python train.py --model="masked image model" --dataset="patchworks of several textures" --train_examples=72500 --image_size=48 --grayscale=true --crop_scale_min=1 --horizontal_flip=true --translate=0.12 --method="simmim" --mask_ratio=0.5 --loss="l1" --arch="coatnet" --norm="layernorm" --norm_position="sandwich" --hidden_act="geglu" --mlp_ratio=4 --head_dim=64 --fused_qkv=true --qk_norm=false --parallel_block=false --inner_norm=true --moe="soft" --num_experts=32 --moe_every=2 --expert_mlp_ratio=0.5 --slots_per_expert=2 --shared_expert=true --patch_size=[2, 2] --depths=[2, 4, 2] --widths=[64, 128, 256] --residual_init="none" --optimizer="soap" --beta2=0.99 --learning_rate=0.0012 --beta1=0.95 --shampoo_beta=0.95 --eps=1e-08 --precondition_frequency=25 --max_precond_dim=512 --one_sided=false --adamw_lr_other_params=0.0018 --max_grad_norm=5.0 --max_steps=5800 --batch_size=384 --epochs=30.7 --lr_schedule="cosine" --final_lr_fraction=0.1 --warmup_steps=110 --weight_decay=0.3 --adamw_weight_decay_other_params=0.01
Rows from block 4, named by matrix and row number. Each number is 128 + 32 x the weight over its row's rms, rounded and kept within 0 to 255. All counts start at 0. Numbers have three digits each. After the name is the row's rms in percent of the matrix's.
# convs2: project pointwise conv (model.blocks.4.convs.2.weight, 128x512x1x1), inputs 0-127
convs2.21 102:087169065128104071110145133113057146088191091152137143118137167183131152156082062172084172222179138164187120164118132129189120148108143132105094157092075138200127154125120105193107093112144198071189143123186166109156146095148116125114136083126153122147176107131147121110145140113161121175107146140117132134118155219140106164114123094119136099145133105151122121131120125166152118171109
convs2.22 102:197139154147096119110104099109131082111149096164122078111070137109122076132158099089123135131085215136174134126078120135164118108146220124131111181108135120109141157117128098140140161160082184083118131112078125143176075090096091106135143174149088139188153125134184092124114133100105095153141152117105131151065161142094101128140098151121149099118100145127115167132126178159148160194124
convs2.23 102:099153019163144148131172094199151121172160106147100067116134076118110138139195131133122146118160085171113140124165127164157120068134072133117084168097123155113186091113135136112083088116170120107173137089165095126178114113138119117115055116110149150170143148164117110104142145149144178107112118129106122151077131144141175081156129111081139119213125164099139097150186181139105080105145
convs2.24 101:159141150144134114118173141127125192125153148136149140140040153151182068087158186138146123088093159133052173067141146131138131202089136135095114113149105137141107079199133120147174143190128074096093164097144068125104210137144161151140114142136141130095130138148136180103165096120133104148133121138077167139118134047157077105128082065101113179127175115126146070162175156158119118132128
convs2.25 100:129124093154137138149108132123164121118135151152107150149089130163147123100185130171100132137091196176129161122134143228136119129078143139112110066098229122144129110173145140091086132100099141133113112080143097084077120110107159139084110109180149175127121122137122148127195106127115138119089089149125167138115073072143126149124070121215060183151149129157110032165119167132132137143149
convs2.26 099:087079096141173170116160140137149151117119149123134133136073176153090098084127104166111145170137122114220127194160112133151191147173063154137183091110144125158172080139095109114146094071095115130148128114091140179138093123136078179115076172158081119152140135145156169107129117108130186164120117116143080099132172083118057102077082089130123143160209146145123152089108169098136097175119
convs2.27 099:168077101106132148143124117138150140143098168154135088150133153170129176133098133138130119121106078110054132109132125099158123107082200083088147105078178174108128144115114133104180144083127118169107105119174177180103146099088106149151189073165115124114146113109173122134172144096169112176213139135159135158165114107155056130164128147141076125096191132096128089156135110183141113179130
convs2.28 101:061147055121122121139141091086106152154091117112173091093141126167159161103137138082124119209163075122094139148203124115155119150118165112120141151131116134174178160122116110094115113136145143121106113096141116130148168137129130122149191161085105076124079121166142152111113090113095076116110112128163065203103121120152152152167125149141185099146113106144126138143108139126074211140110
convs2.29 100:035127111096165141115188147148106158134096157100121110135046088151148084161179149135126160125076165096109177129157162084109059175139126131100122110108121116174104124165120123106077117154168081238098133134106108173101186104123170154149126176127131131085130185106116123123117113126107126130095097121139181092078089139111186160127128155149093204172138112151125078134114121112147141093132
convs2.30 099:141132127161156159113131098133159176142118108137110206159120148210126148130190132115143116100106089124114149147090122134152090139128149156100158131064051133172069118089158170076155158154133156137129128165114096136123145151121085147097141097135053116104154114111118136123121093158162106150126128182148116175096134148092167075166182106116122115166126096105107160139093147176149145185129
convs2.31 100:130089093092144094077104166101092141080154070140160160086064104107078101124108097131164130142100134157160128099158104082137113124124150126085124172152109149194138065089151115179092122109158128076155167122191186080158180109119145185129156161112117160124131085141131172153123100109131175128148125131082108164093179109157139176104104084164111080066129123157124117130093137122185106155195
convs2.32 101:134160126117186115120094080137079105163093124163153153081099148129177096136097158140150139127126116087169112068134159112160129085069199156117107090083139077152100128105133158164149097114143096067162125130067162164083184143099122158111144131135150123111121145073108186109104119136112166090093181161147132073149141095126134140158147126168174157127166171109087141084150138158124125100150
convs2.33 101:155146112121125142156113156124149164094114103156105148090063124109104125140146098162152107110122111139093182112135106110157108072212147111131134182064152169103143123089090111112146137059133156178123140136148116110144107114117114107147073100177148095180120098152128154161114140147134192111150086078091093162092147118129059122129082132145130150162166147178121186157143186135144095116094
convs2.34 103:059135111135100127147133087130158102172172153117143162134095115149160129184161170095090099188109120125100102139141143139150134156169127153159140150119140062158127177128116136177164117119145095129154123121124146086089149138120125156147164137145182118140108166109153145162078098135143108124086107147145150094169101155151143195175172148157125105116091205125123079116124137129138110152122
convs2.35 100:153106109091074156158121178100142149146156159097101122134125196185089148143135138153139144181180111156143133114153163123154179087090104125202108170161120126114162141165123146120169133183151126143084183150082125130101012102142146111126167147087124093085097148147145126126163127130101130125173077124157130098177149159169088209127142090118095104166156116140119080139124094144099162094067
convs2.36 084:053130134156145162035123138136096122147115145153103154098111157136119148089160118173094129150112142156130119134233186170109133130125071124144091157097235129099155157147138108155116100115123167152142120120166114163124091156081179113085093133199090158176159113175085144101187116125115099108128103175114081068105090168163111114142090166150119189125127140108087137120150159140117113141130
convs2.37 086:121137131113147132143099138171072112121109102134070143129155127094129134139085092129132093111125154111148139140130086108149124140163104130159137092121091112120142166129143134168118123141122089076080119099169123100073108102138155119163060132176094104094148134126118126163147152063054179117112151138117165189179149173125081154171140107109134091139077099100175068138089167126182197155136
convs2.38 095:104142140104083144115141117118101161140124134165108085090187109167083108143178154114128165138110104152097165062116119092122088064078081113078172124177108194096110146118157208128114143132168115122145122145101094162121128101109128076086104127052098144134106125128141151120191152130154081134092154143135092153090138131131130150139121141100100148122120152151076147161077180124146167121129
convs2.39 102:164140091140174235121068103125132123118149098122097124119070134067128156150121131113161151157104171109123150117139071096138128053164091111131113107116147101123095156151088153079103149133111113103119142161053176191181149137108117102123086158124069148116079151094053130135109112124147177074157132130145106127167102132133083100123140120107191096089076089126143059172133128186119107075166
convs2.40 095:137135229149158130153066082135147142139195131103134086120156113145123113158172164113082099178124071115179153101125150110129128118181143112088139167090163097170121121095151143151125200183152099072126162216063142151097129191119086110099119121135108158102162131078130059138189113141179095114131166138091133070141147170103130203121223160127101078086181094171169122139112087171113120134142
convs2.41 103:081136111162142135108090206075137126156112171077142138079101071105135108122135133128098112127091122169131100161138132109144085137074109160084229154142172102135101143099131180159159112128082142152158168124136129127141151143133170100150095129149061131160133030166151120159134156114152111118123084141154174140133062086115085077127101096161136084101104151132124127156114108164147135190125
convs2.42 091:165123162137121174118108099138103162154136072161143169075127144153147105174102188152166112141126174118138129151127140134095122161107158146130110107143110103059030203169187106154136115109086116169127183095139138155102182152161126099093130158135150128099140131102108131160133199169156136128129175127065164140093171189115104130138203160058103089119125175132104123146121116174121021158167
convs2.43 095:108126132109094113150084197122117149132162128076106173146033124161075134150121161073136141135095195092203066160115110112090170191099107115175158170143090104137137131132107147116103165061121136198133112142149149195139137130125094111140100174103153139131138070109134120151163128211131126129110162114146073127136139127107128068127109140168172100136123115167156149112146123109121083112152
convs2.44 099:124093155210148124148124150098141110080181131174081068126103156162100136101133135175093138135123121115117140156192135138151146122114014158180175093151148134150085126153133146154129106198127146121163130110107165164116123118139158150108128116124111123144176166139149105073198131104134116119150135117110140126169152114117128135104084113183122149114125177112183124177086121166169118162151
convs2.45 098:052115119165099071187114133146151066135126091098133174124094140121119142154094082103085049175136130139150163120118132146199180154143090124082131097083106090108195167087127000074166164136104126084124136110190180094207107125122127113150167182112094103100078097111112122127101117072118093081123053102137139160145186130111122142120146149123114123081173161136109089108169095113124115132139
convs2.46 109:143110186137140080141130118091158131121165172144101143136102102108185148133119097148152129122192131140119096074155174067129122129079145148115150095102158118069148126204110155133102072157155137112093173155142113089131187171095122114125114128112082116099178138104175158113139151085166145141088164162117128152160124105144166155138111119126121144130075178138075027123178129149127145118114
convs2.47 102:154132105111132091146125155113127107138137071080164117141111081132124168133132150092113082151150136120156116108129128131125132145175155140109118182094075108141110150018121080134127151136086162174162168102142172043124093152126105142142152125087131088104133134147120072124088111153109111119135168111131063149140124108130140191129162131123119174112096072163179150136124107172128132137107
convs2.48 098:062152122123147163143153179084100130128155121101128180108111135111109211087150136156070146168136090121185129165093074150185128104122092124154099105140138078179090153088092091181108075171060076154139186139102145159120144174156141116103068145229099162088087151182100148168132090127160150152084115162138102168179104088147109133151080184133070123173119188097136057129128130114122124183190
convs2.49 100:144172120105085114100119115095131125099115075064144176136140127143109131158141166109130093123170155154182096116099127115105120091140167152121174107168128097149146081124188128135068080126130119120134086147084176112131189173132127081053174089125136078135119139128144104119097142136080074124188122126186145133132112157186097212093087147165092147091087111162161127105130119135113115076132
convs2.50 104:131112181108093152078124093134109072141115171146074119076105102121074079103143118104135110114146088141158080125154161211177106093147142153147110146177116146132101052149186118149134107089127115085194142131120148083153156128096137137100097129142120138197180120093126179168115137118117114141041182161155091131119111039114134181142068075191153162175135119136127161164146155184120180164127
convs2.51 098:081125157182160132111160131170077136091149129119145132101179097129083109105162089144147087203153088197152112091137187119144109134166104149080185139146125148125212173086125079142088117113120188178145164114137201134132047111113110123217109167088114135110182154117097122184155144126154071129116132139161081133105113141085091135119142190100176121134133081154124138129081066129159092150121
convs2.52 099:136199127164190162170153081100157131117167090119097163154062145166076107155095114104100097128137101121100162129102125135170090126125111144088144157184026112091118145145179027094112128095162090162143119088146122147156113076164122123138127112117116172168134081126133119155144143166118134132096148155111144081129119094072087140114057095072181130116149106117105122163126165066171122139140
convs2.53 102:136139112168180104161155070107169088136118159190123094101168165144110106142113123092194121159157120099094093150142115141234098133124103118134142099046128130096152116123157134133166187097129091179107122151095089122142160117124120120154097108082147153125117126137175125167144119106115178154143132133103132154143171103168141122151193104118174115123109189112140138079150160140162133182153
convs2.54 102:148154146136122148136122127149083111159159170136115176136214057066113112090169156072108119130182184116123155111092124127077087128165099112114198134167129096147155075080148095109151145114119050109140121124135124140125208122149124131150167111138077142094126117108111045180107161133114126073070146153130107136101144169106132172151140118148069124112081093151159144111095124121096107101091
convs2.55 098:145148120106099162107152116163145137140135185074107138145112145104135076110199189112148109118147077100134127122090123085157151089165112156155133160116128153178175118165134139134168141121125132116146066109157099099139079187132167126121123155146130140133189097121132081142109130135161131140173181147087165123119129087169128170142106101131155138126149095162125140167152179077085169119128
convs2.56 105:083115100151169148102102055093137130122153151147158115145202142166125146154115102092081114127133071102164143191095167077179143182162148133162142102117028122181170114098130116167143097142139141103139114108101192118085176113153048147118137130159132191122161112101055097119103110118121137110108145163155115161101098137116142159156083099144071142118094106111139144126129108175121142094142
convs2.57 109:116100185104100089082090172140085133164134152117122149098143116124123104138138133119159112113097176146167123101126121067074110134102153108121084186162117104202124157112165199119141059096100108152137128151099141105117195137129140101102166129066090133122174116160152084163143138185121082109142144095139140114161115080130107104167081147119096167122127130151113106167153174127124123126176
convs2.58 108:092169116120084152124138083150130190143111124223044089069110137115179127148146103093161151122114135120103089122188111074102168158048179162095146106172129117067121175083089158097154161108099105186091097162103127147083147119131108168100138080111140156094098123127172159113100169132131146113136181107165148179112109145190117000128185160165135125149080133158119134161143155108113155132154
convs2.59 105:107093039136079123095138044112120123135107125130141078118184175169091142128159063077116115131060101134166155204129146096173131139150135114208174141132155107107160099142138096149183106158095199087122138108105149134158132164044122101123153111159126181106060138144096126101151112142159185108117131111081150124122096159113163160098160160148104115153142048122101113181112085149130079164145
convs2.60 105:133137165152135117165114130174168137127144126102117111158120115149062104083099114163131162100177113117146089083111148147130077113093149095052171146093164154133160082094158127154168136096089127121096136117139125196107143159153146136076121117106109102088131098134131128095147093116075103163156127141142172148130118057111128053128028110156138134105168142162115185152167144085110122140133
convs2.61 101:131133126092101154098110102120079131141107129145093107123152062122138171117157127142110117138126151137126124089140144169103101153133113117185088116140114119133171215112115154107140130175162185180176118131132145107089131190080172113156147143107135107110091096093115129080141116204091123104099121144145130176110077134180206186175179094192161079161131092156103193142136156103129104137148
convs2.62 097:134132112158134073060146108158117087113140122110135114175146074133117118139117106133126121133118134076040191192181140115176182133164071120123160094131130106135150132129109074140117101058120083149136135109124139107116101098176102137130140123091122080089116150159121153172087140134120084115132157120088063064074135130102099119173164138145101228184166188137111095148184111116145166153143
convs2.63 099:113136114128144140132090075067106131151137082052073142143120132134116120112111157164148116096214109114141123168095079140105126108121098131162140120144142121147147119100201145101139197164148095103126115087126132144111171173135148141160123124135174091092145100147159087123164127157104172147174096103170186084169108110074117120118117071131120134151146139165149193140172129119103136096164
convs2.64 105:195146155143115095152117150112133131128134136109075101108106110051116126096124174060161109079128150119157105104138123117063147139138148127146149112135139140157153072062173160086123149069185123159097101153158135085166158160099136111135125112129157169105155107116157097078133137170145163156150092105116167158150233121125108178098148132103145087110133144159155112102142119105193099110092
convs2.65 099:110141096138103088140156112118130082120108046149112113124127097108089122110155139110152205122102092100110120156144142077114142128173139125160145080188177108092119171152129143080180173090083099142088110168119194085196115100148108132127131160086108067137105162123102094167069174162101097139125142094168149154106150125121125120098183082112170105118132153151166211129182147144177123108139
convs2.66 102:056126091123135165192122166122138122158078156126099111094110161169158150153119105127090152190151087148106145143145115099209197117087100165140155096114168170130111123173111100098139075125132185146152119154156105133166147119060115144165084099140155165130097110171154157107125141184151161104111144119062149127146115123115109081141115121115144122119147121126107060175128166152160080142173
convs2.67 101:107151196175091068176115099132082124131162033173178122142108097131176092146127106130066104116120148129214113117136118169115171126116150079168123139160134091123162115107192122128118092178155113082132058143131166149115118137112129124093152111066144130081110101160143184093139134148186130148164100159123115096147105187165146098080138151129151140120160124128101131154062140144143134133139